Rows from block 5 of a small image flow-matching model, named by matrix and row number. Rows with one number belong to one neuron. Each number is 500 + 25 x the weight over its row's rms, rounded and kept within 0 to 999. All counts start at 0. Numbers have three digits each.
After each neuron's rows are labels from the 100 images, of 14976 (inputs lightly noised), where the neuron reaches its highest value: "responds to" is what is common among them. Only what is clearly more common there than usual is listed. The data: streak pictures of flow and ridge fields.
# fc1: MLP up (model.blocks.5.mlp.fc1.weight, 768x128), inputs 0-127
# fc2: MLP down (model.blocks.5.mlp.fc2.weight, 128x768, transposed), outputs 0-127

fc1.679:489502551494507475494495510497509520502496503463457484494489477499514521471540494512522494494504550498512474532490520505487541513447502506491488504455492520484488477480472519546525500472485504516471484467477485471559513470468510464510501483499505522499474525530437463504523535516529488516512450497539502487507561500513483497521495453463496488537493533495517514468569536466544510518505
fc2.679:509526457501514480534489489492493519505527474443521473540511514519507472520497534522527514462483491528516474520472455494493478490496505462488507469550485541497505482488488501498461503487546485493509485508493544467505492568548471490469497514497466521492451490512463505487465494508499505494497528511485502513496480478495566475459530537491494499469455512504504540489524491439553491479494
responds to: fine streaks; high contrast

fc1.368:515488527496471488472507562545506521480489519473509510515486473457512501488453502487484464461494512477540494511518472450507502507496525506511463503509539506534507524502493474506494517512446484521464542507504474512570501541459491493509502461482507495495429528492489516532554513512481494519519463529540511520512526498500500511508510481532504524513513477468523482540492529478518440480499
fc2.368:505473478545476527473489448483511493495460531488497502513502488474553465484487500529535537508517492465466530445502472543503490497534519511500524491495500480455513488461577504487484507527549496498493507506491516480514504471445505514525502527481526499526512514467518500494557508507508518507489521477493527534462511510502469489512498512583509496511509478499486496526512459511532453484488
responds to: loop

fc1.376:483478522428550507508497519545488501503502478484508523515494501518481518472512459545487534440497507511496487532490482469498520515482497462509469548539485533518549518499542484491486503508490447499461501473510564500484509497468482506492451468540501482519510523509495486486501529501529513503519483457507500549522500489545460524501546476519470498497461516500516469496521496491511511533530
fc2.376:447523478490481476487504488495493501479488470496520475454529510509523568489527484532529469481517478494474502543526500477492477480479473500473481583512507427528447491492513464467501477484506548468530491481527519487513505493476469504527538488471526504492481503518523488515527488487513494506494508497507483545544538440538498468522487492487476510518520488501498486520492506511486483452505
responds to: parallel; delta

fc1.229:484473494495505552529501510482567506487553497501501529500515506490494505526485523486515517476486516522498461541510487544463482507492543453475474489489485520470497506487515538523495513497500466473487407508453543481528515508500562522484540488484489527525553501528487489510505496574470508510490489475473477488500500514509489479491476488490497520494496530492446482492501497525470504480497
fc2.229:490510491494514452530519447511572518492478496496491528509482495488486505479529487518490468525495500469475483536507470480484488493490466461491462524509493517480496501529479536485502505486497498537475400474441526523486505502503557522494538471481510492462459510521500480500493506423488478464513521488526495493514509490508492508502531532520486499511513520505437495488491500528471516509512
responds to: whorl

fc1.352:458447478498463502551488482480538491519556489546527498505514470545510504517521517523476465490486507524528501544477520507472525504505470462530464504489509507509478504501490500478491480490467467488502541482486526480479513522546493494510505476444501527554499470530473529523482534505503501505493526516481469492528501436524480498527545479508529505488483487473548465527484529528511499480518
fc2.352:494539534496514550511492516584507486492482516489493551473471447498506494511535500500495501484476503532437423478475503506463526495519474496471521499487504515554501480509521495462521498513531500488478512533484489526500515524482503505469453514488519460448548503464509488491516479524484522512484489509501475465487515526496471456481516500501511514509498509519540489494473525530470468487530
responds to: fine streaks

fc1.341:502504487468557539502524486523466551476513462545502493517457512440498566474526444515516479497492536501480493502434506479494477553480504497496500486468473535486482539537469535513511502500486477487507507475511539471498533474524527482517458483508468529468473460528485480500489540515506507521523516546505485497487504523496492525511501481483548507493497482515499518517498523503511495490528
fc2.341:495498513458500543477509473445530528495508524461492529500539502518542477500533530483527494519490511491489523541457472440522501506495458526483512550484485515473525500511497467495487480502502517507501477496490516490438498512491505511570522523448498468503467521487498468511477484473477511522491472473508485470496512499546541470541488481523510508498547469472498473507475519487465451517486
responds to: turbulent

fc1.716:500476531493445522476489536532528513501445494485533501521512491485504514512512501495469485484493507502540441550474481541491529458478519542545515517490502478495478526478524501490468489507481431515464525514495559464528486476530452483503527491505504527529554493456494545468549525537493504492484525476481508517502493493504462481507500509523487535498490496495501463476501518509515493490497
fc2.716:493517504518526503503480471510548504506473510493483478479522497494529512484516500511512512540519492464470523508445519516495477517548568515496522484528505527512487504546499487525487508512482564510473536510519493483464527469533531516512458548534446501493466497477507401511499478518540471485477493511479495549525512524472488486533510522505497519499522478505492480531489483503510475491496
responds to: whorl; loop

fc1.556:531490510486479488542562500489470521512516463480496536502514492489473530508492483526525527475479480475471497516533486502458499525523533556470451496519506524494489516502497509498523482508486484496508535487489526502506476495554497508519477480415532485528553486486511459528469542479495547512514502500535487483501483503527515494486494473492499531491481479471492456541501550463486483518544
fc2.556:470541469501523442520487518469492477478503528458480490498499477494490469509542481529509536476477483486486519464570506414493500552523526471493490470504515480486490501517569483483498507489538455514523514493507480490504487520514459540500517519518529514542515490536510487497505540494498479492493545471510516502486494515497483513477509517507521495516517474487464516505512464528533557516511
responds to: parallel

fc1.443:501487504513492515537562525501483557440463454486508523510504459510548479471496491525506500467460530515517502491515483449471517520505489504470494523505477486511509544482474470481479476469521485494514560484476551463510545464470519514529514481480490513513491494537500481519470511518515501537516505519488500496480466513520470506537475494477522508504469537481541471487517505480460477537495
fc2.443:457537551480534495540473495520512480500510522503504484521490528518514512511495488477502491511482533487490463477483484507534502497474511479524522563505484506529476503468485499528483496500512562454499517453477535548504544485483512515487494504451481487544455484476487538557501524506497518507492543476515528470483496516510509516529450498448510546494477548483525525518503528463499504493497
responds to: fine streaks

fc1.591:485481496499505501465524518483511524486462527529499537542537482503527540528488471538490513502514528507511548549465484490485496470521501426502491486497507491465518511499494523506509520502490465431458523499491565486491522501550463490504494483528546526518499515499481464509500530555477505518507501488526469504481486483514459521486500457500494528490507526471559475501501499491522482534523
fc2.591:504514488536522447489472511499532517497475520497509485468511507496505511488525485524494547467524493477508518492520520481457527523484535469502541494532503464520507502523453501516493500503518505550496535513496533464501527479495571518498530532542479484551534491486505532490477563526508501504512480487421495522472489508510465523463501568502519512499516486517533524504511465505486487483496
responds to: source

fc1.44:505485483494512545533508522475507501486483518476500489520521502483486540508535502523486507461488520504510476497521533485475488544495511462495502488484500517495513513480522530498487519497463503428480425515472529432517525498524535493483560485505494526539533494530475496522497496567489491557536507491478465488499492500521453495513510468522488503488526499469453495555501508518474496525485
fc2.44:491506507483504453548499508516565500496494500513505510508462502497510506490507506520506470533514517504537488512506459440487489504473514460488507503515504557501502505501537525484500513499529482530498409520460480529513505502473560496491566445502533493484464510541497478513518500447487531510461505470513494514495507500497503490533510543518515466505497504535445478525487523505498512513509
responds to: waves

fc1.630:520477519478472564554471497494501528498471498476461524503532454473512541511509516505480504524435500525522448496518478467475502489499507482468453506519490478490508487520475495511513519526463502521497550492526548508477514477509501489486543479480486492486471449489498485494495486538471539540533534478454486495516533462503503513503531456485511463493469535482541478509496508510518494512521
fc2.630:518532510500469466515492466502472504492489460536470500499477474488452529537451488507511499473534495502469513478531509486497512534461465544521493499508505473523491506464539536477524472460513498524472497462531500521537502498493471522492502508456487487482465469504515509512507527472498469486473515493503425511458516500496475499476509600489533503490506477514507507518518479518540521497487
responds to: source

fc1.399:494484484475501525500499490507535566497468497539514494493459495434494538496478499465465474512509549470473497490501494500474478469467484559445509502470472532490474538526460503507502446498472478499486491505485501507549463492534501484557480502495493523452503504480497491510459557488529504536493480512520511502525485508512534523492514532510505490469532532514532488534526490501496516488512
fc2.399:482512469513469491463518503488511467469472496497539502475532559531455548528486493461508513520478507513471503512468512506474481486508523516509484486463467517497488488495472502493491519527462536491541498514503540510494482534505506515520497492488489558529509507513507476512497451506543462469488478534512538513510497506502557502506479445469527488488512527442487513448472476485487530504559
responds to: turbulent

fc1.747:500442466522478504531490497486542523493483495481491499497511499511527549481525545541490493505505515516459477500502510526472533480487493507505459521487462492486468507474487510524506486459487446496507536516449519448495543517530526477533497489458489488479457491477510501527523512521517498548509513495480504501496524471541505549552548479525509512490511533463511471513502476537539473500536
fc2.747:483520539518485490499495498551487487503467470541515514479480538503492497488521489490507466508485509521513474499479491497483498471557516516500508503504506431525471494532476518475516514494476546458472533514459487504497567440466484484534501495486493501517523540463512561540541477500500495463526491515491514515495520540506482517487521488493539457491508555511502499470512507520452492465517
responds to: pair of whorls

fc1.450:542459493503484471473483575506487500485502533576497503538518499497543506496522581468480498520498502528514518477496464485511467486518496431515497511491491566490533535493534491497500541506436517503469493492489535481520473481486485500490490486508483527528520545463502483492496504509524509513514470487492494479548524494510497494482500468505493526526498495483527496463480520500486488523523
fc2.450:512530464484478465516510518517454535478493482516497479500464496481500461495482544491494495489496501529460511491489505423496479502486507464548525461534549516506465512510494517485505498477518515469513481483518490528479483531534486484514507528495532504477451452493514524471534497555505488455474463502534475519480452500481494490508533546548504502486473494528503509518476510508522446493528
responds to: source

fc1.626:527489546510468483470464526542495503526546515490530524474501481489536555477504539494502488451486492500469468503459507535499534500488517499515482503475509526504502497497553530473518513500424485506475487514516546509512500518505489483506511484507471525516473534496501496452474494529477512557484503532499465479505510507524540535519562502522480496525458558485500484535509503505475500478504
fc2.626:494504520499478486502441520569480462508505522545497512507486488499521514494482518521469485556508496500445455486490493502492490500494498496477521435471473513565503495529502526511496490505486442526536500516553490504540553506513475505458460504514550530467499490499499472471501475518510493487470525450522474496485487502483505497485462491489491551505486475502471477517473482512512514505527
responds to: whorl; pair of whorls

fc1.402:501510522402517515518529426494495500483479490492519486491483508485487529483509490532509515491490507491523504523495546500519500508500523492502461492521484501499495518522472565490542493490486468437473509509490511471518507515499517510489515481485470525524513527517507565513569506526502518503489469508471487508476493467476509497526520439522500508528466463533484507484540549508465493501503
fc2.402:503513497450479485514494493523422479458483495527475459486498511535511485522485503495509514479527507490449498460506518526490471518504522523507509512498490510519490507493523562494456490490558484535490476521528512492498497463493508520510506488489496505489490457517516526472563475511481486477489525476547461502496504522486518510547505539590507489509474483512486515531449488498496541492484
responds to: parallel

fc1.602:536504504494504517514519505500520502478508487526481525495516500487462523521488531511483520506474477522470521507547529526522507490496505467531490486472489581494494515519542519512487518500423527455503527489507570478513498459518475489478499473499479479522537491482497530456503460524461491551505514509465489469527475545511483498483497518528508549538521518494515491523514539475488460476505
fc2.602:477472542531472515494491485489509552498458478503492474496492490512488523486495519525480461477522490500531498516567471464562491479491491530471514525488510484496466502500513475505530497494461507481484508518456516483487478525501528480474442495490536516502526519495500503547466508508471529475533532519521520480499516408481492530457511494470469522520507521509500507507530482509469537487454
responds to: waves

fc1.666:445510551475492515483512519482498541516488523502507527513467503520496494469514531512527478479462516508518492501508467514486504522514519493477485496490498530498511505518467503523493526498508475507465490478522469481584498502512491521500525481518493504530490514523454449498537514526533482492500437538528493485432518502483473540502531486442524494498489505518520517505563560482526520524522
fc2.666:466465511486524519505474482486496502552523437540496517498542492531509511512498519539500494512450488480521512482495508517564537486473486519477524526500483507460519478479529500484521491496482481495533494518493508532488528503472515538468441487542473500447465534431468492517511498462522531500500505492431543527502506511524515535520498484484531495533509484472488513505497494496496499485480
responds to: pair of whorls

fc1.612:514516534513484483494513510517522499507486476466516511494513480505477557546456484496519538449507519515526544502458497464503510513489524511479466483484488525514498502482516520497510517514462502481475504489530525523510429511541440490471504476483488521528545521487500533501494515542491501484532500575515479519492479461546472491498483486469486559515521533496494476494498542486471489517527
fc2.612:465484532523488538455512494475524530512525474469500495502505514478494502459548509511481510561503501498489513515478487528492513522547499520513488479519513528521503509485519470523502503506468482536482538538488521469546428505528450525467516510460540508474444488512509449456526460475456473496481501513489516503479501494436507494536481505507501485488543512511494492509502504501469523515509
responds to: whorl

fc1.698:563468509493518506490498496503505490497520465484510540553481492472498491491473530514493492462524500513506470529488490492470499473481540471474524506478501528505504532499514510509488526497467549524464480485491489558516488518495483496469515472481455501527486498462454479531513530522476508536531479489567503490559531505526505547509503462505514537488504511468532470485523476476518442531515
fc2.698:538544513486467490480469466535475514491487500479492512487500480507504479502442510542475501521502510516472475523483536480498512475507474518497515477540518537518489491452496499514515508488473474479553502549506529496488509461526425509507526466490530486488541482515515489524518467476471488505462499509488488487501456499473507509502534480567493528499571503512477536477472529512536470502495
responds to: parallel

fc1.509:486476520415525482518480523515531498475530486455489524496512514474527517465534450525502521480504508503515494513483496471430504522498495496527451517515493538516502485488482526505478514490516466521455516526480568493522503480494499486474507472524478510485492559517500464519487518509501528511496482489526512547452505497540444492524511506471470475521461488497513487500498465499507499522540
fc2.509:435516430462525526490507537499477491474485469513481524475458480464502517517495491484469439484483493492489525517507488511492480533504502516499475488513539496497466482507497500495524510478504528535510481507487481491503489507484503433519482531551482506497495460506485490545479493517469493513481548451500507552515541446499484502482496508508468479500474471482489492535512548507510432501485
responds to: source

fc1.494:506466508484500488563523515447525481469458492521476501532540471507528508517494509498515475476536496525514484544446469496499479518511471488566443477511495500513513514496490492495480512507475536446487527513520481489469539515506474479479489485486480500548516459471504527501493498470519502489509498471535533511549545469537483514544502505510507513521503509491503470474483498520537490553531
fc2.494:507546478483518515577553533536547499505523513538488475531462508505521511440507507490496501559536494511507488532430506510499499518506499500471455517467508503554497489495489499529495500502474487505450532491528540515508522531482462518481478472481512475475472495524507469508487504514500486489490504484455490530533508483482534503469470491479515512492504519502468478459492473514503539525485
responds to: high contrast

fc1.245:513498482518498561499446483506517522504474507475484500519540467481541518490488544519507477484513535461521493523535496554511440515508480484475479493453506510502497525472532502515497496506446534519485528514514476518551507509569504451489508483468523483493535510515488508443491475542486518481494522521494523531531478499501473531492511510487530539543517512462531507491510493480500484514512
fc2.245:502503495491573494516482499507498497500463521520493499483498530521520509507485504537554442537486510495524516504495492474516431509514421501522495453535524476537480494449523488467502508502459530506522506500524491540477501490484480513499509500457529496520473491509505487546569505486501499519469510509526491511496524489518544475520489490543498509499531467493518516555505521496490463469502
responds to: parallel

fc1.721:458482489496449513526507510531553521524485527518544504535488487531508507510515532472436526500503525534489529515470509539467534526501448529484480540486497503489536555504503464539528522512512491493489466511522512480499506498463511519508492497546471502476493493504483502445487544494480502527516486525514469512518472508502484547498494505474454533506472476532534477472477525492496520533464
fc2.721:476469490466524520521520521498524507479477459484489500484553512469515506487490498504521513505480517456499522497474554487512520522502550501507530458520540508479467483514421479526504492495509528494526478492476558506540500526496501501504495497445478488477519484538505507557488449495492492519524517512510506508482491486525528518550495490534551528496433518474513502541517517516505476486520
responds to: high contrast

fc1.677:472477497447484497522517518505507517522521484502513495497502494507484490548517501490490493475482467484502495513542501514467451524523559516523471519510466503488553493536490520519463479524469483494488519498517478505522502515502499538510469497460550471506551463507444484487496507483546519481492540498481499436500530490560511452493481502484534519478504495532494496511534514429506504480529
fc2.677:510539484466476483489496591492503461491493524474501530523474510470511468478481496532508504531494508490509494480504514478453462541465506459489456478476481517534546488525469500495450477491499430513521500517507481467543495498521494506522500502507475522510486505526508464494482478533525470522516504492551459465518510495438458520493492499532476493489484474523497488497463517493500524515487
responds to: source

fc1.563:530488545499511513501514507502489517462489467452533514503504518486512486477518514539501507444516499485479511510521515529508469460442506527475482525499479495487516513460522530509558510533510489518436484521499484490503525479502503508491427486501499532486491511543543478451509502514530506533519483536487509484471496491514512510538524514467468501458542533532478509512560488482523476530520
fc2.563:513492548477531499509537496509520505469511544471479493491482477482520479497514510470483497528503492518464476491492498508474521536514500501503495455496531448510499495564497502461476513511535510498503491504535526487524469503469483484493478487479511486519561505492530510483508527485468500491472472539550504492499491505486475472431482487537506519530534468440479491547444533514469470458515
responds to: fine streaks; high contrast

fc1.586:530508530530446486478484515507500510468496483521458486489513466468508531484492526512507533471521536511488469504486511504505512511479500493503483483469485499470510513458536552530552533462439470484478498537490537501525513525449523507510476482508469511478487531486513461469502511523464531547512487517498487501514519512496523521513568480510489490554528545492506492488501476519521444493523
fc2.586:491529507503442484500522541530496489512501564518524500533442513486513501501513525493504516536483502487499456485519525481487491510480515494529514493467482514566509490549520501494470510477513467512511500523508497507556498497531492500442463491535544557557510484538492483443523526532483495464484503485489496509497518465480510504455475467480473500486492461489486508534502532479508513481488
responds to: whorl

fc1.611:522509535485479563500501497545500514502530538449488483543473494498493507446495517549486499540520509546535517468548528505483518451469511455473508499467484533451507502532490510543499504506506488524464505489472508513511470516473517469531524491504463526496467498487497503496496515523476484508524461514473495481502525477488474493531539491505524523498488491506542517488515552494453449512513
fc2.611:531487525516493495495483475455469498511528476497496503519529492501496479503497488459522549476503502482492567472603512493485495506493462475510517528463517475404511496481492493528481509497472456517499487496459481494502477521521513505539557477494485531543544479477502527462509493500492499518491498523495513471509505483515506493494503526508477536505474466542505522526514484492498521489498
responds to: turbulent; pair of whorls

fc1.631:525518503482541520542483501495508522515436529521505501476511492482499527529496527522470476494478514472504496546494460465485470518469445508498488477501501487454468534463507495498491492481471482505504512504508541491491453463535528503529488489491477500465504442540503474524540479493519513511514485510580492501503515509504486531570505502495547478497503489492479480498517497505550457501539
fc2.631:487511557486507496523429532480493521503532482474507540498494471478517469448478518518518491525509489495486544501530458521528540509526519510496506512482527517488525513523488498449496503506517482509504499543480545526470424502508480497510491537492544498516479502514492556494479541454493455482491473500491478488498482508476495483469530467512493509503479524481499493554500507472545472501465
responds to: delta

fc1.553:502515538443467498518532498482507511511518514516467500497471516455498487478518523482494531491448587489512493489508490518495551472510478531495482480504496535463493442514480517497513517515474532488439470495512503480514496496471452506519481478471525535506469493512497495531483543506486481501517478504496514543480506499486468494535502497453479519571485536537499477488526514483534506521494
fc2.553:515523471513501524499525440497515513560496452531546465500487475457500462533508522520509504488459425520511500502507449484493448509511527488479497514493507490503514435462550494469479512542509480505543481528491512522492498558486498527498493479510491519492479493471490497505527511506506534500441531559509507501525510503496515521477520469491508486443501515496514492480509503491509509506507
responds to: high contrast; fine streaks

fc1.318:487488491500533498542524478509518518501490521485479523509519480543527510485434515488482503444446482526524495484465546552463522519446527482469491491522450492499495488491502510500486535476490488494516539499508484480475509486496522524490502485477496523495510476490464446482512496476542498487477507563475478500528473504482503557513469491538491495456515517513495451512510499456537481473527
fc2.318:505519512508515499550507496497535473459505480515491529501456499492484525466493490495525532537513508456489511481532466452495508572535520482517495485428471483494498507503473487513474476508534523529468510465500432531534497492487486520506487525512508502506501522500505500501528486503525486518446547550548469500531519538496496512460511512452518502474484545522489501498467491500524477506488
responds to: parallel

fc1.249:516483479470508479514539521487549559523507500484487501529498492532470501475519492501468494472428476499506463474516519484500471503472513474498495457513501526505527532523504492533517476447515540515505512461484516513495498509503507487489500489471521517503525449511432492550496521504574496483501532483478493492480473468497536492487474492484492509482504487466475471473531544491512507466557
fc2.249:530531512504479530505520502489508452510501546517493480458504479466520492481459496469502547522509499523482465454497556454449506524549492477464513516497455513527513470509501524493452505504526533509466500529485455476499499513502515494496478469495464502494528530506534491454518466510551512503481541502489509524474510502499487490516452478511514503516483479503512473509442550514488505536526
responds to: fine streaks

fc1.145:535539536488483434520503538495468493484477521479490519508497473484497506482499484517486502513514493441481529447513462504512516504503507541445455526514516505530519503543463451509525534466499478528499548460511492511521490492506510503499457474500528497526497503498495507503521543493482540497480518518532467497536428510485521500513523483491492528528498495475518531508486521445511453517509
fc2.145:542471532487502516531471504501522547523533464489505483524500476447476468538521510504528527518485458466482487507505545514527544520498525505488515471492465510479522524497606519501508453538523485543503500505504467478461490462519499494498486497477497512500490506519513502485468477498490452509497515468479506471524500532496485459485519502528489467522490518498502536494509448543508496516486
responds to: fine streaks; high contrast

fc1.142:474468491485523505486480495517533487511529504507508532528482482487486500480548560516471481498486516499522518480441553525491543455501517501512499500488510522500563526497536507482482504484509475525489476493519537476529506562475502487505465480495478501522480476516504513529527485547449510510505442502504498496537519466504517504502562434501446481499519499498505470526513501490511521476518
fc2.142:482507527463500536502476529427491479524498530523499509508566509470471485548492486501514537519476510516521547448444511480508498489521505490467472475514494522479492485524479510513492512486458473495481473519470548543521475485483490495557514476447456473492478514472499485510507507445490481499524478515490517492491516505527529473525494496491548500519476460488491482500487522528502513543508
responds to: waves

fc1.343:471528517531469496510522481569497502494497460418483508498530485494493510529496529510494482507504508533532455522529508479497497509462557538445494514501521489483503509456536533527500535511502504487495511492473490509525470490477510499518515484500482494521526486487504559551518542445459496523495490506463528512500465489492479536486501495497482520521481527502506458454486522472458515489500
fc2.343:494484522537507473498508463473498506512493504464502491504480520516487525455573500507518522485494502523483508491510492552485517486541513505532508498536525493527484504541487509501489497485561476498502535483478470458513508502529529501505541513529503496491428495456501437480496532554498483492501522496484506542510487501489471469571467463528483509491462513483508485523510553502463505498510
responds to: whorl; loop; pair of whorls

fc1.675:501500496509494474470525517499487518472446470508478506554548476497524535541499462517514499503492514555529547546504518507513490496469451475483513513490468488490509522497511523498496537479487448429479506507468562468512487502498512474512472474514548494468521505502472507507528517507463506500509537493506503513511519521540466510502497484474477568496514517518539471491500525485538488524503
fc2.675:483486489512505488448499493497527493505499499492503505477516514502526532438541505514490542475495502477503537505515521481468502539501537456501569490563480451520483502507483487478489495504506479547507536465478556482507493455462542495493466530526466503515477489575489514493529513498481501489499488511503471519495470518504475509541513516502539494520518500493523466515504504513439462499510
responds to: loop

fc1.151:484457494513517527539529487524491503478506513492520503524514482500470475528487497549483464506530478518514475516504535538501466441511543453515457459510490494484485508487506511505479484469463481516487550543427521474493519519531532506474531471475432498515481504480482502524520512500495529494519480480492489516528505534524473483541527472484510512478492487496530473516529465461456495503498
fc2.151:480540519518506509529569528512503493511526525507509474473495479493516475515525481546515481514497482475487475518520502478517492502481492452492499461477518504516508483467490474484485505547497456498477518527448480511510505515501503482486509499459562541497566524500496534496522491529494467496476510531540530482476517490483476495439508468541501464514487534494492532553522501501479522472444
responds to: source

fc1.233:457504506489503478571466494499514464516532519497474509513531475466476520511530513497477463488448494539486459517543496444483487510497508514534479493508531495495539521524482520485490480493460495504506545457527543473510499554524520499494499474435509492520487489485485532517481524443466494491505502530506489492517526496499495524522535465496526517528481462495510497515520542474500552488515
fc2.233:492456462495502526533466484515477552477446535492497455523459491497490470495497482433506468502492488529516446472525493515473487494462531512535492463515533486521496488509493475497476510501517471521509510578548519517526514475475506480485498481503505498465508509477502439484504511549482509507509462532520473499481496509482530534483501489526511525526470456528495483512478520502486529493509
responds to: fine streaks

fc1.95:506510477481511485557553489487471515513495461502500503495490496440476563492538506531514523521530525509458503503490498461462477470499510480471480445479458548463475516519461490522474475544463518475509517475551549512502515484513506476544482493478464556509510516530478471493503509492516524531521514510514500484513504495500530502503519503504523495464496501459529520496505538467493515522501
fc2.95:466482516516507516492475554448471489508521567449495450473532495521516462525560484512547526495473522489447519486482553532515533524518500514474529513502540512456547492482507479496470499489488478499548503517453505502473502538485485487556539490497514514515482515515496472481494485486508530487532522467470507484534510499507495491530488517485511518495518462511493501519492472491490515508495
responds to: waves; pair of whorls

fc1.161:513491513483506451513495515483499492481468466499486527511533490497513480534466528560510519473509503498527541531423461496508501483490548529475484505501494494528498502470482520494485500472471519508492497514494498530490425479546477508433516488463488492543494496494500525509510525535490494500504492522583507506531524505550485496518493500462494512530499521465511453480515502519488512535506
fc2.161:487514520479514510539554514509518531513515540502495514522486481508495489459532496531489496577484492471481520544457490500509499504494446495502484484474496552535488512489498488477501503506483508512477520487494538445499480487470437481482526468484504489491495499485498435479501485480473475490499484512407491491493511520496517518531517493531518517495464522509515427511493485511467507485509
responds to: parallel

fc1.605:513481516476512493500523521516492480489508494466493555527527497553508511439506494493500487516575466507514506521510482515518485471466505532526479477478496543471523545490520493510493509456470535478427501516519513466538502511481475461526435477453516524505496531505485500475509546499511517483498498515493528479499528532514479494546510535489515484462530535521504492491494486510524521524481
fc2.605:482482522495544480497493479502477472485533520429491563489470510568494533509495520494508466477585542472488494491473482552494494513472518525490488496487511512478519515547474477514520509465539485521514509515532504478475496524510506465499478519473485509535534519503480507489491505481478461496504484493522470478490464519528513491506487515525514530539511484471503499508524455483450521474527
responds to: fine streaks; high contrast

fc1.547:495464505482491505576502518484463509481537548527494520512530515494488511502524505525450491522516529506499469479539502494509546469482583476507504499512483521505509501456485527526494529499499452529498528479485500461489522497505473497470482491504473535525477495490498469466479529507568515509496458504464517486475505518481482509519527465492452481473513496502509496476485562494464487517527
fc2.547:524517480516516497548476514538481504499487496558494540506439497479507513480431504521482497505508507532507438529484504467482507485491482499503520499499501508531487498484482543501510495484501493481486514524533537506496502423519457518455475443564556521495503490465499536518520497501496526503449518515551509460507495495505519520473513491481453490516504480527512485509504481501524493493507
responds to: turbulent

fc1.153:496497505503537480510496504477526514470454478521497515507518468507501481517491550485484494484496495514454491550561515455525491495480420501525500487493510497486491488501493494485499495503506462436485518545489521465519436485476543522521479488465536478490532484552491487533534481477545507488503508451520485512497517499493499514545513484507502488480510500483511515559526462505524460502500
fc2.153:533511504516485474469491522507492509509510496499512512514554494528522469489447520507489508495499513494499540505602523542514508532523552497499501532514480475508512477450490520454502502503507510443495495457479531514455421479472504503477523529509532512487483486510502494503511503471506514490472480514539503507495456488473480494497516522485498528490525507544506457486474465512517473464523
responds to: source; pair of whorls

fc1.621:499474504491533478526509552539481477450484473505518517512520494471503503522502498524508526479499464507478503488535507483534489480509512490526481505469499505501513544465503506496499508466453495465487557521480553436496478506517520490437475483481468484513523508474460537513448492481511511536499480539494507526511519579515480505514509507506476484472473498487526483479528485475443484473498
fc2.621:479516503515515533580529462501530543528508514471494474465505514483476477485508517455482499512480482496550477537533483492536502496475488490507524512498530460516498498465505531520497527493484487501507527521468506509472499538482530513444461523498478517529493523501483508505456505523496515510538504560488561505495478449525485517494504486452493469528466514524497505486539523538459517502509
responds to: whorl

fc1.209:512487502514497476517527523495528486498505518484505512515524481476531509481514512498426473462494506490502471547474481503473494456501470498529491427480504522470532495494493486493493479518490503542497510466537511499526487562477525482496478498486519497492474477561485499539543484519505508473486537479521493505480551454500527521550511468534482477486465493433516482472537527497509513508491
fc2.209:490497499513463485519552469491504500507533436486492477482505482500505509492504536527484489542498510523511507530570545537487497515503498498504523543498490472514487505538496511467496499489541480501453499491478480525498383535509506494438504521525513500480495506485486501503473485514477526528519494526480530523469481508471490533450497541484489489501494531496503527489474501500539509494530
responds to: source